python train.py --model="image flow-matching model" --dataset="single printed letters, digits and signs in grey, bent and noisy" --mlp_ratio=2.67 --head_dim=64 --positions="conv" --lr=0.0015 --beta1=0.9 --eps=1e-08 --steps=10100 --epochs=13.1 --lr_schedule="cosine_restarts" --final_lr_fraction=0.05 --warmup_steps=1010
Rows from block 3 of a small image flow-matching model, named by matrix and row number. Rows with one number belong to one neuron. Each number is 500 + 50 x the weight over its row's rms, rounded and kept within 0 to 999. All counts start at 0. Numbers have three digits each. After the name is the row's rms in percent of the matrix's.
After each neuron's rows are labels from the 100 images, of 14848 (inputs lightly noised), where the neuron reaches its largest size: "strongest on" is what is common among them. Only what is clearly more common there than usual is listed. The data: single printed letters, digits and signs in grey, bent and noisy.
# gate: MLP gate (model.blocks.3.mlp.gate.weight, 672x256), inputs 86-171
# fc1: MLP up (model.blocks.3.mlp.fc1.weight, 672x256), inputs 86-171
# fc2: MLP down (model.blocks.3.mlp.fc2.weight, 256x672, transposed), outputs 86-171

gate.250 102:542518530540552527427472450561591486549489425484501495488520427609476501473494486517532336407481614423455449540521477555443539484480527446561514470497526506488540514500418454474551494514520509472420416415539526605552389493587487513492478490562528511559442519
fc1.250 093:573497552448546551562505552472493538563545476436557453578522484481535534458433486484442440512445467483519569437523500397459474521562461517559604555487460501481497439579526510391619434624399420436534479500511490559537469426498517550512539395504454450548500504
fc2.250 098:483529512527439495477410468561508426425488522570484613436636446459449450457576465664539495447483423494548491509399531640542417490517556529514495458504515536554531453423444510546446546510469549485465471517463522423496472562497496476535553435508559510402490593
strongest on: capital

gate.8 099:533524490575526529483510489528579573591522485552508534555406473493572431476467610415529504582573562530525533462468472506506529536478506476515538490480487551405417409498537480487591542469474391555506432498660580506501530427572526537504442478465489444533470566
fc1.8 101:507458529412431474505471529509471508457522571535504558506539472595506517515518473499525499377417491462562471454457561446439457516478488496591520457516472568538502505549571516514523552452514530445482439422562588498531478479438410522489573444454621513471433479
fc2.8 097:560569453500451488466497472445547442521514459504414457525556447547565400543510546549523490534537514588434473572408532460453511495485516469508462590540443517470546546536476571622557541576486522424435497499531529497539497561399514441448500515526602425563460482
strongest on: dark on light

gate.66 109:532506462517505482467534516518503528474501492517537597560487566557519470558427580544447477507507484469550464538517544520447534519437487422432471497559512588473510507553518545519488457543492504481458500424520551479537469504460507490390459553480455414536622504
fc1.66 105:486528475600490550426467520455490505523480534500529456526507473475419503446486502527534525543517524524438450506457454541491513478501532498410518357497390436501442470570421431568447598443590538541464455453528488562485526479449486423481525556503552547535424503
fc2.66 110:415505532470479545542524471517557505578528473547467518513565539615628406608479505528525462408504559571568602549584494472448557516429436397458526465523416432432579490556454470517523419602474501491518570396515531472555444517527566508534475497453528447413516480
strongest on: italic

gate.244 101:534496557529526506492480430478540455612550490467474477455492502456512500478441520506403464406479349595491488480428484531428515529440492512481475413467556531498584500522597547675563520467551434476467414540549459515491485564526535499527425477504499512450556527
fc1.244 115:369516462456512455478499549464544576441568470587502537493473501548585472489539585541549571658608444475440554551474555587577516495530492484463477433462466564472521453437483490420421496521550490512528510498449525406499525443561499470448534508545546434496509502
fc2.244 107:547514535555579469583592514446506541501558427439486569456431561493545444488380468556511397479494474582536463507562463490518551531487531472458495376541501539499498503487551551512566553521513440458473484433471414493603489457468469432458545536493521408547554483
strongest on: serif

gate.444 092:524452478570516499412561515429597562509534500583539558500505464520478589573483577437511494439461520473496481360488538558447545484473522499410488579446479499467533499516525522493533550505483387445511521528563479489479497467540604511514417497579464550568498512
fc1.444 093:429455530432470550461515508449455481515567528526533535513531515527575457539448503494482557444585434428448643546457445616599474472503484548580424482564487494565460467455382513420476460464536458493506468451591483568490478375490502469537521505555523497406524482
fc2.444 099:550468495486481522445619528505623479505454481489503515427464570561378489528423578396539342480578478544444493550580483500511493390466518453422509447506381495516524497540568536484437519457546468493454515500584512499534512585505462450464468513565536512547544452
strongest on: dark on light

gate.175 102:485466503504433472437515509476605537568497545496575543493511500471499458555495518436538500531537484551456524547498596536461554531413424496512568571484533575500596454561482523519451597490669532435510370450490492489498489580500494485518497579513518438497435419
fc1.175 093:524373531417448439506465506424487535456529440578512405508457426539453566544492471580512511486412444464507509482515507462447528445515517540408601509525498487566476481430469586495518484461542470502409446552465428509528427567478492458507452475393530561383408468
fc2.175 091:470554538375480524486508544511493443523578536539440472569486556550537462463583538492590554522489463450560541458490354580554471525497503471517455546396493547460578463551528411653469526524442482488561524480397533534503539540536544443519566462505462514490479633
strongest on: dark on light

gate.230 093:476569583509575538505498492518532534467524537515538463528526434516613591454574470527552487457479337521453549533533487539429547554545452460549505441495510481569590417511561463540495484533552514539434521551457465419479473522521489486530537482448494502593434471
fc1.230 083:495519567418521503490584532487425564584612501504549430525550493466458624477372546458422511585458579447480427568453519478448492452517485483498604556590475492543509505563569566442551521519513458541418378421542480479499489567541539525526439458466587555455485451
fc2.230 090:548425523562568551536458535523514474480374464484525465557466448549511547490517489501579488507423518562514540411512555529470513562617465495530491436460545440570519501464552500597454523467501643476591533486520464513573534513459517512433608563581509536531542577
strongest on: bold

gate.422 102:485417461568446529495484446488446441518500591452542561417522535435513550474524456437464580512541565516617537526481626448474495513516497507603463480514512561570446497544419483509522515548473427384516440435564439506488417493518560582474525567460424417487457451
fc1.422 104:541560533541567427504531498456544467545583439437486475479506531476470495488496453467474563591554581505455557472387568483599545440434459550429405487447438550611569443525548484410507412472497407425553539493484566399494525575545537527459471530451549381509484509
fc2.422 109:412569503482528612403556501544541524485571465457563497548474571543525503584473404547453525477434377529528495544461478536571478532520514486528495475505515534477498565444545443447517545528548420414603564494535546559597527506437509521511477444545584556596502531
strongest on: sans-serif; bold; capital; dark on light

gate.63 102:494436487541523545482481505551568473472501557436536567471547466516396456498521369578612497435427540503512468464567536490527487456524519510538528462496488485506564542434443545544522571516474523539376515557555502523538483487550486545471511402443442544510442516
fc1.63 107:536520504607546487524507538584470519467435584500483459450493488464539538495518494469540514478505417594478438480417513447476498468502552421431528472541533512559435461544482380603501534439454475585479506498594502493514542477426484471565490538510443602458458548
fc2.63 108:526581428534454543479415484461585544429451578627511473510529459539553445607537420581410535493452587404469513555510381496479448478523413485593557484516534534497495475498539456486504469457454573518379547456522500545383455495495495427490509449445462546469449468
strongest on: capital

gate.601 109:481507490514407466533575513477493555512511434457510447434441485515501477455474534553413511525457465519527442573573499411487523460560427529454479556549455411454503463514538481584542492522437401483549445475489452512569466543448549363531541467453585365507533523
fc1.601 111:457506524557508474513617496532437480395500482404487508555517455440435528474483478410581559518474570471412614483445479585475428479515414475438522523488520431524405551491409464495451454504523475475493485449488494510457445488475486408473600552509586483521551476
fc2.601 106:422522496420446526457437566516494437548530460581491553468484516444449570505453520477501529547466534521465496542511519409521522507483510567567525567495409428465493541646460512525469477517483515532451469503430556462525506510416467516457540551490409513531483444
strongest on: dark on light

gate.354 103:467489592444601524463501483449465458503506496466499496417531494456442630465546489530552583537490594470450524460582474429504454490465513573499508455572451450470537467531443540407480459457499410541513494465578616557461527472498513602629449616493409523530398486
fc1.354 096:450502498518507491481417492483382522511493565421500500451478457468466543504448447553543584478524523447481439487478498438500477476491486455446562416554498493471497508522414460420505536485528414579484468458496549566517552436467512529570430504438531496518459548
fc2.354 096:589432425484414437482482421462570447499557413576492486501422480478506442453464532545523477507480536456498455577441580522561549464536488467510497507401542494522449471482482539604529573542458503435507526588492395436504389547487517416464645515572512512499539498
strongest on: small letter

gate.142 100:582501559456534501537510447448614408431528474571504573517447486462564470423420449474515496502584521514565533504542431605494556377512443479527536514521489562586526501512565389506527457488531489512500521531596531434466513537545487469494558436458539429471503508
fc1.142 096:539449496522600515465531498606477496503418529527548497463541472523560554535473553517548466600572497498365454428582507483531462547532587492461498541468446465562502440534419455485491414514544478572450566567446489458533492519582450462457450580511476469430498526
fc2.142 097:509392477454464453496510569453488534528518473557500473463529528504541515461467562462433533461534479498500541503565528396467503405511399444424556477547470519504580420542504451519426507498528436608442497526580499531494538460465502506471537494514562575452529454
strongest on: bold

gate.204 099:454488424422496543537580521544522554464476470442574460524357448493502550521542439498452452547542499420483489553507509418521518501571498459467558434615458450484463469488517449558507524504473526391480496413479547462600473485496563555649561453513500450566532551
fc1.204 114:619657544492564444545458443357564543428472576565494531529534553572524500459532574390521498461532493560587521535550503547538544539494512486516468498398458559470565442504489628410495568506554440421464499478542470562483534415564481517506499436485525561516481488
fc2.204 107:481452491534506472602577467452505563491512506446543513481508487490477530489413411530620521439551404584546479574455507576486527491514518535440509437475531507468463508488481462559562521508550494466515527402503425498687504444551495486451541544542581454591556503
strongest on: serif

gate.177 098:526442502500526441484479511481499443561549426459528426448505515493512468610476560516540573496460475536522517493471548525557485533429488525447542561435455424574409585466532457560541464404589533434506482474476512530489427477495544520395461560487546497481526478
fc1.177 109:507421504521476447521551486540452433538467542500551448469593495543374487462467455588604540520395498554455583435523439499505507513445607554553455522484554472462499484488447479532479491469497481475450527505507544508523489450548467457526559459496480510374454536
fc2.177 105:525512572460519559461539466548581360459485516540524495462588487422508558498419546479563511572562507510439531576478578484557502509474555471487550534492457524447533542491660417479525488444535552469479562512559565511508541588530535502585431580523518504548572510
strongest on: the character @

gate.274 104:509510498450516498477533552440616450506545482452471411590549478488439482592491545468467527584486495489572440463559520450557543558549506493447538470499526478524526529439469480514525547534470593497524538567413530382523441601540550469522563537457477428521505465
fc1.274 098:566530489536497510566488534554562473560490380516471498388454532494552584521545510545502441455558570523432418528557608491431497417532493524465445561512418492464421513555438449538494523588501440482546450535550517521505543446384527499465597479488457530433578546
fc2.274 104:524448536419465484399479534480563431433443520550528453493554472516591504519539487461530532644490432514582536554505571525513494451525467478457595515503480515479546473529497393505500463383535515486540497511512546522535455536457505446402448531549508650535573522
strongest on: bold

gate.395 100:618552525538527497445529488549555495490463496501470548472549581465504484505569451512536407528593513590536503528492477476485515484468584497443454524503531436476548406576491492570529503488505479460540502480487411479562507466622495414523566532589560472526589467
fc1.395 097:476512592477485513472480463479540544427516611477477489482526475566474504475516540476459540407576491546489512409579391553541435462401411499512494392520498464537534572516513532458483488488431488467468478564495611521512493496514392489549568495451498489448536488
fc2.395 094:410505517552455487486427494513547506522406450494487532509508444473526522461543544510523478582443540471488483559536559500464585515405543506460555442387540474453434458432420488527488531554526549539565427515509451460531457529472535474458597512513572483503560504
strongest on: the character -

gate.463 093:432564497465578409467495423468510464539505561552505597507429531523511522484483492561602398514486529425518530530518515420481525572373516524428451522442404495472442533515545416558491603516511496506560503483431338532540534516489413442472467516512459501581523458
fc1.463 091:353507531521498507470524436562475494482517506512529455527525419409517518480491490513505500597453586450485537540527498481502464446557568378484519412438375512378406530456425512444504501492411514444602496422489589624330517505459504607422510569428551567506473560
fc2.463 091:484567541466356551488487473535368487478585602374524499470506491521446470501508442507434501474513537498482519531484470526445475385485487497561463513647588497515502487562526501396463480446567498496533558519482595544536405507460436488495465452465441433453530500
strongest on: sans-serif

gate.146 098:552593522541452427505617478443512449539500457475553538543396459469467453492507486563420497504508479550510474472515579443578528564478467510472395500495467441540516478492533588520474417546416527544459519494497540457458573561557501593494507477516605493475487452
fc1.146 100:528518461403465455488400473597543518499581629529448496521480469528486497499485517478487423462535521573552546471550548449517352405558576436614510504500578561380474457406385453432397530536514443415533528492571520597525452416455527434458495508536571470513485478
fc2.146 105:472459493517523548581475495603445531457413497504551423486555478485509499337499489586340374434582468525499385406562468556539518485500525526420498468498457566553446525411473485385522459485476516451445453442550521486448446469484570547443464488481564549512500544
strongest on: the character -

gate.513 104:547523563504469459487497526447571577494448587480530452509503468572483471529528499562522545545430532526538509536497418576611540449390466476451429524541431526453457460454446545565448478433567463493490528489457549463496420471533491447501501517521557427517504445
fc1.513 107:467446432500455467417602518510522439626472392571481536469480480538570448555632455546509449417538450496456402499345570441453456504515557454498482518499577440500435605568450484529552471468463519509529510509438520435498496592462480519515456540539501520468516496
fc2.513 105:493508549600511462535535495475596476596497625523551473439366484519468472495482494441518509523500467566432565458465481419543592396593452537500464522533486461563403472545530485496491439431589483540498603526591442473567449558512537502413501487555530432441556516
strongest on: digit

gate.388 102:551556589492543447508580547565445425480546421495554416448516484473517538476449437512461443547435472486491480522526563421528518618463475558546545502482473343437476544453485661600529444507465459506451500571518537484496466553609417503527577434509617492510511482
fc1.388 100:525477504457523522562499498547518522505452558461518527424511522538492495549573569591569454480560506500467456409599529464442512443436466486551484514499441528516529566563481466491456513501573453559455554498437459447554599508392504532491399559587530477438385555
fc2.388 099:495467413536459472453441506478469502513550485521473511484520486502560505506509442469365429517538441496542451556503501574581486570553576547523493563559559438480433495510477488442497473348488467503485564453495588544443490424472478581406464559528430571475463467
strongest on: capital

gate.668 101:530505546533509465560579467617488484492492504484501564486519488473425531520477551522532473518514466555551528417548537497467590454467502434520557482535465458499466526436478559596417481420465504572427490582390466553561430528546431463487492480561493557489470480
fc1.668 103:443475420500495489474569431429427544566578469443469533584462563493587574540543491417468495480505570416540542489439561515469465598521518534537515521488471524486547531476466472377548485514500479466489539451497578398474588500559599685520449572475600420556517483
fc2.668 100:473478522547570493560451486529469502524440447532528550524519538511555371489530434489440548446492475528512545520563522520425465528554488402520556511456538389529545530447577569495542540464496492438492448435528413564574583482379550492450475488506632553537638513
strongest on: the character #

gate.405 099:493407512493484394428508528486461521491436601551541519498478532556439504448435494416556552596501640556597530593554531532438517480508423467533520471536484583559384529495436464424454517513570494459425502482468506551519460548515554537466517562471551414549450454
fc1.405 101:403441430517502603512531498444554564444415517507473500629538513446521561456484455519496558484512401481413498459476385494604418530559577477496449534471516496459497488459574546541520501486469487581512475504521513538450507456557530536513481527479387512408529576
fc2.405 111:591466456516516395475490527465587473516518519578514469374523566511462543499443550476534476585509642458450528492437464487500556503505549438571479556571530567650532446462457536543500444550485516561449472464511465538446453455529499402439541514494489468405472484
strongest on: digit; the character Z

gate.377 107:533526559404551504487449494425519496494528534484544591521516475490488527475480503487406417493465425575541478476565518479609554474476566474542572538505449507525471446513581500465498422482447496532476552553538498488570518490535498420482498578523584521578500519
fc1.377 105:512486470490483608508477457543536480487423433419486460457531484524441552533573461531414446529509422567542388514533511513538467522459455620557450478464506454434452567469538483555536473554459488535569532479452483553564525488516487446593541580558489556586552515
fc2.377 111:499501522544483474504523396533412450513600523489502554507517509586525607556614541531529534537480528410457504394454485522462421458452498489507448585548525538508464535517476433464595524459445554499535485510434552490474461484484477525480552491411433431462493510
strongest on: the character *

gate.201 110:507425505609611468434499577539514532479403525460526486536518577555496533522422610483580557521482497535527584491462506552509467500506584456427473456526529529488517570400442431491464563479542511445431500496451554565482460513529491480398502466441598408510540592
fc1.201 110:534560481411491524398570487543572501508530565453474520395487479569567506561551525477485382435455486525502407493541625440476558587436523634484442519539495512415496527562522533496485452556412540563504546458557483485488576506488520565515497479587470490545484471
fc2.201 115:469513477496489510578492481510455533473517531498496527586487553483500497484563447538508521480543403485506481528534492543483530452569546547523431460423521453580534475425464454533537472540515468389573467451589497462474529472486450535442536484494492489495506569
strongest on: the character @

gate.479 103:462548463527509589500466500528498525529550441466540485529537479587493420425465433469473582422440511546512447543473412480441503513521340566486561507516430527518500561506428550499520532514556503510495453538528465550510296496454487512522495481480380503556387476
fc1.479 106:539506537492530555523503482547496460510445501446506534526512486483472487558463539471516570577498589563473564468435497545486504454590506434497512504530493449471490438458547546466482484538489558426518444522648515510487487428432594521456478428538462478583454544
fc2.479 108:577528461489457485439470582500545570476526585461484525548339492472447568595531573550491545467576504443578477456560481537514542380502513566480428521508482435548463478449527549476508522498551619450523467486487481442460527505484422502469558435600511582501537582
strongest on: digit

gate.163 099:450543469603494535569541463401476528432569422428505517591398461494475513528475535488407534588474464525560501509584536583503596640472430505465517432475484460600469569421515549562556533505507430518398472469440468518564532456517552562377509437463417563554496451
fc1.163 102:488548487500445457486551511486574461532384518502477465495523481595509588572486482424429494511469503511496461596346532586456449573488506555468521584472541450451536528474524613531510566391439568446553473542497558521457490525453469598458541430584488423507568494
fc2.163 102:549560501584512516539497501434519506480548617408536616513383559428386462524471498414512493489499545423499462441527519472450496528506513601436514559484503458521383477468559488508493466531593582584518457570489463489579452385474474527509496371508400503523509497
strongest on: digit

gate.401 100:546501562558506472522415421470539515447427498401543517528486545491447415578427564449542474515552486485473528450510519457473499451520526519517549480557496454579552434563609544550446530448556500529509535499553498523475522496440517469508490519513541588526445545
fc1.401 100:501519467517472547542457507445475496524588563482539560457451493528472576380452466496551519564524396517552641527557510518571453600494471560512476491495489493434481437481490505480562502482476592565444493436461482512522528430567551455517510442525494525560504535
fc2.401 104:499575463434404462488505486448456400512566488473463548495554478498469508493517423515466436507474424490479506498512541586490402536501434469547556433449426466534565456501496498571562526373553500426487503433395551581519371462527483465426508502529447560442431575
strongest on: the character @

gate.622 108:450494518460529466532456484470459496537563551432507492500477556489517459523442512579528487482490374505575461489640466521520541556464479433551589555509434539485543482480486400442446496498549439485459520478523452498493426446522557420497521502567488527441447438
fc1.622 106:605477458508489539452408493474466532557629474541564595427517570484466552407490564458472412550507580492435479490557538473463502517569532472474530493514532499442463446473498519485428513517494459532487446501420523535545503409483508532529553437559502515505534495
fc2.622 109:455553528555522431527519489456455495541428598504481455539430497511488461612525472537505492476439495490485528487486408471537574511477459570482453543558629485528452560581492535501537477546492552450432538531575433473503564505519435501464547526480548511380535596
strongest on: bold

gate.215 103:497501460542558504561539483391515509479518584388558557598500509561506468462448561551586489489382545575514511497564469537496563428391514482554482454454514656602504561436536552565489522459554484519431502486530478519494465490628446551482499453491506456634465550
fc1.215 102:553440527543428459408539471366478591444476638537483603517526440569448495537410513563585507429419499539496499464488425509505516511540510500560532473474558623562477423439595559556592410425443460454444488539571559546469489490557444477510495578409573397540500430
fc2.215 102:572524509463396472449561517560542470423472502525530533407531422491504534470446540573515476490506551486556525504418529504544434529492573480452543593546468489523469492529463530539452488475492556538500407551454507579503460517560457585605440531550502537565464600
strongest on: digit

gate.624 103:611585494480539487511491596466622553419477524527581523505445452517498489533412523566455417425558410485510452475397454417516521517492468397478431484515462563492469481539510549473494464483487436495483518489563525420467484412593489493552497466515499556527369485
fc1.624 101:562511536437537460655519449498600488431475421568555520519463553446615468465559543616477451507538455531565386529425449481454439550410483535444477586479392462492486588434498387506495461500554517440517559538480461407478518606487527469518500484502484523397491454
fc2.624 095:440519507616424450461434468540464583477540531529511521542447464578454485480562409499413483448467534383514572483426457522501508527483635449479562492455533539462453462518523461503465450615499458508512520465527467537529350438551599542534543469474531461480500479
strongest on: serif

gate.311 103:538511536461532444524507540455500481491500548434502488501472512482526520476500495549566445474553414528573540514411449402474438533474531565437462465537443501471505510604470545573595414438488514476434499477444489440652494441555436463524525458509484573582545488
fc1.311 099:511559459529448551489458391551471442408565472419499473469449418425424483478475532580450478425565473537439498522519405502539476504438529552506532438563448487451540562490518456560451504423463428525507509525479520582561472529563378446503495511469533535591527495
fc2.311 098:526468497544543475574531338519416462513523567533534515520519501510416582523436487385469499540458528415463478471568590576552464430432539451493515512558501536553492540482417443559541505552510477490500446439453584501426363443519502398498547377435404509486461466
strongest on: the character *

gate.616 097:475541538480549486535547424521471553431433621509482361521434468454569557379481467429496431554513485591571472557508600378444515514424519535490463481586509511512461505492538499463494477420529521509431523510522525594539485576457542435425486493466500432611512538
fc1.616 105:505478490503529502567553405469446430472546456469506556523471518427463538447499442493561553637521398514494586572598499481546551563496501419492535526478524484481400531498516456556504508539478471578414450613503534497477483534542603520438424436515464516415521527
fc2.616 106:504486523488494563543486546463519503441508540483538508512402462513503435493429511486457530497402523515482506588566456503498491391444418467456480527475491488598459503503560530482537512517483513522467505583556469563536513435478563585601446577526510515604552503
strongest on: the character k

gate.475 104:526466402536380474509488504409456550467516494434468571522490479488414551535503451548483405532465508452520461436526532410454582447521406437510487439478546601427489488486556520490457558529488495575414474488418552434538477507459453512506537570631500407652530527
fc1.475 103:528600545498599486428522508497568559463486473457542432426538533481475478506550592442523482495466571590528498575484403532522496472489562512350482558460386528517576523490428449554541541502565538489523480543459411507480485488491544423515449491562473554420523372
fc2.475 098:429470520471527568531506535508471559459465507453379511568384559530487431482378593468558523454458503558495425568526505585475471483450512516427553461471566549438419488520527435446510587463584468551472482448529455552603490443559441480481526507503567540557580521
strongest on: dark on light

gate.478 095:538569534498496424479552415493458474536535433569504543535443517490631415579584489524444553509474560561444504514485531484457539490530596613502513429571433392461545548549494463529547455518498452398447505495547416548490532497481550514534535487489432488457599375
fc1.478 098:532488435533482447472464475469464500491632483510462537502502494496458560520503535483502514395502562498480521513649429569470529513544551467557555451441475511550539506431486448410525488439553467412522495422427435605474489551554548412502525569560525592671542398
fc2.478 095:527542483498408563525518449513458555478521521504492469555430557503555480482552407511551440517527594453523566477455459520511464484510558472524435426534529564424478480521481469510449519545479529504519551534495540466425439422535447468541572465485533458447462501
strongest on: bold

gate.638 103:534569522540485532521513480644488445502493507461555524526499527492485475435512519561436384488551446547580452484487416454561565509494360496516480467536510441506513493540513479599601379496364444489554476503508537503565530440602510510506516503579521490582475452
fc1.638 100:495506532526509523471417473510543489574438510604533393526545546490493466506508548521571559609555468432503579506520526542536485488517494469564535520578491594473479491528436512457450560429487459471413427460569544515433431494456562459530424481474460404454489502
fc2.638 099:499420535360534460577553531433514534446527496449453515490513578533488434503429513474506414522580409593479542595522467527619521576564443489475485464497480531491533421429567527456534563554474492511487606522419492558605515460572477432445526461486547509509577532
strongest on: the character *; the character -

gate.203 100:449416492541362452435557452558445538541487434430472465505505543482489497511432447496489550563554584514476440422445526499443487370511520457384471465535512503520504485470581511504504500443506506545628543544502499499508562585509512447485474536515584424555547587
fc1.203 103:569570482452490443552509511492526459492461511413517471463480511502462498497472499569411481521518471514494563446482520449469410531445542504461425581587465471419419517445478480459486438508549502519586560453529509478456486437480502471527547617520496523424591423
fc2.203 105:530552499524493441443371474416497440553522526580419510523419472420499474422542479612563514517500454509511511488477401557511477495524513581561523455474517457562514520513539462541525503424538469469485457513453436515482460491490473467505522458535510500458467581
strongest on: the character @

gate.611 102:413465496614354504382479526379512483398547480443531565513491548508438574475489453446496476408462581465488444517550502492524504469532603421464545492543538472557528497502572526501487619385517480536463515493511503512500489505460545567559499449486481443513367513
fc1.611 100:458582512472553476539526465419457421473578413427485479432445582510440476416559430589471430548592580505509510483558539444531487537560528461596408481503484492532535570494451460456482592558585506522489554409455539551561428576500448478573591529484510538569456523
fc2.611 104:574488525494466481483500524538571446415536543546593583520628546477477519423435562473485487461584497445459531427505638466481494432487560378449555541535508479507556506480493549433447488503477525526540459518498518470426466554553511458540462480613571459574479473
strongest on: digit

gate.402 103:535555536466485526555610524518551434507476448520584513433457469574464519570412506561507497477421486478527525549472498460443544494482443586561503564475380517445430582497537442514475554518531480454521477522535443431493401494435483444533592407559492467388527479
fc1.402 102:449472496492468483504477606454473491502496502591496488480501550466551578444515575455543511599571426447541469498468607467465533521534429386535496500531480479554508422490508509481457523613549556500471488455446429407479560530498562531505491549408512544482461455
fc2.402 102:459484446516476536563512530503420559605437502556512524526428493618525502602505438497414523493553554443544522526469481439545492435431514472528489504596517499511463456502490465520530485501432478471455507576439526493435518437486443539425530528546483475431496470
strongest on: serif

gate.363 099:440470507569489497491552497489443544547604413584440496474552539566529456526467521455591403547399568467510485553501596492519596521409515490458556527493447430543484516490438484499486499422566513464451473536478338569572590538530520494589538523512585467599511471
fc1.363 097:527416509521449512510586458542559532477416459492492588488529414477579495515537400473479446450495479538457450592473550597507540552460494502386511421528497516529450562488517468503469500537637504471420440563543454472534414503437399419483446534462502494551387604
fc2.363 083:497541483532533507476410512453521474506478524553478490453566515478495478593461556563558529450564535520460515436372475506518517463553545406461428399488469531520539468498591490494527472528422466464519568539517443493592533576523529606512490563462606472530587494
strongest on: dark on light

gate.562 101:519421508470483440477503471440533534527462574506577444487508463587460444528325587526505484404435532563529483457561402521513548432364487432478463520563449548570593525450544545501456532366401470468447491483453531513478455454555438496506455538475520442495489555
fc1.562 102:464495636455567526500515465558449506542436455550547407575520395502551584562425487414498539437516434467404553468424486536558421600548409504438555539499564474553503434469499517391505433511496494562497445527480537433531489534488581483497465444501510610519450435
fc2.562 103:495600530498521417530442446496447468523527548568488513523541464528442561467582450515489531614472380420503522443465424506551520452534536529499482481458579533470494474390509437534602512513554463455596483531451528459561449396499439454403534491561549489466512483
strongest on: serif

gate.71 107:449400504581545502519481495455496513554573525528507596535544505521454481434422536594548486469534464476456544528491467428522460469469519501488488477479521568524525547448470615509551532396557473506443468449453538550535379424606437505521492516403513421534500507
fc1.71 101:453477545429557476445554450612448497459490550537476477484437490403535501456578547513519517605430513528488476538531580455475434439416518450456512559581391389444461482565404419449493462489492450457509472511499456477534465497512508503568466518515493511522426581
fc2.71 106:464449481593608470442398537456403459544560489524450520530432528501457425503503445475469515505518472489501475536501480474535507445448525580631464448502580579562475465454481479541545461574520444485447443505500486497576484485502425408435584473477552528488492538
strongest on: digit

gate.392 095:486471441453520523539545545473545486571501519516548486536435465488463452451518467482562524530407569489494441510506443462531499493424503489513504531540427445451474540536476574419499455587511558465479451524438566412459491580542550420460583568491536576505509413
fc1.392 103:479514534480430520447474460504426535547487541511555532452445468522574508461498533541459491584482518543572485485607425457518552449492505559529471504533511492457532481490540499468532595552457520540397596517543494559538480432600516571582556467443447460449491486
fc2.392 100:436475445472520545469563442428439475599504577470467575539525495484533500510505481517451534481449515446520535546531435519501459447491502535547504495534573521441443497523432473562539481572457459522505612499409537499479416458515524503522468413447361463421492475
strongest on: dark on light; bold

gate.600 098:616389465535473510491524507478447542556539538474566589476447503413444523467470489553536497507535596471523600464546488465510456551485598436487459492495524542532498456498408561550520454531532327517502514474498591495458526446598505532504484485541467575470515525
fc1.600 098:502523406570414468518500515479516569467593470520497604396555445454503418472550439511492427452588495427483418562473479550566455535574560433418505534468442499434491366557528576536521529554480534457506502471464483476504529538500421497444448551441517439506560518
fc2.600 100:394532588553548599511556523539489582618502503541525491504518517539486544479491483436433519507483455536501456466583579468420521418502507492528517452491426457405458534446603507462402423558556476441596452429474438568515552579511456479514491487396533529452535480
strongest on: small letter

gate.48 097:491548490516547451446522486614558555497441444542545593528540474582554561524497618491554518595506455472499515590569527517510572405471389477490493467499531506456507460559480543480470472464439435521436517542538539444492490458460440494418522536521576443504478522
fc1.48 104:504438513546552540456437514556530481528455588436497500423457493505586546564515496489543462562492534434565547514407562486498422552484513486422524530487453459377389513532479546409443459603520571428522539561549478523473548437480545525501504556609434571508476438
fc2.48 103:390480539439494589495540487490475446518443494495440612511524462455460472403564559573473520521534557526519497526508540507501445464539527533484499482515349515478495526563512409520509498540514560483506486517440488520566533518494468496528593424471417495548494503
strongest on: the character @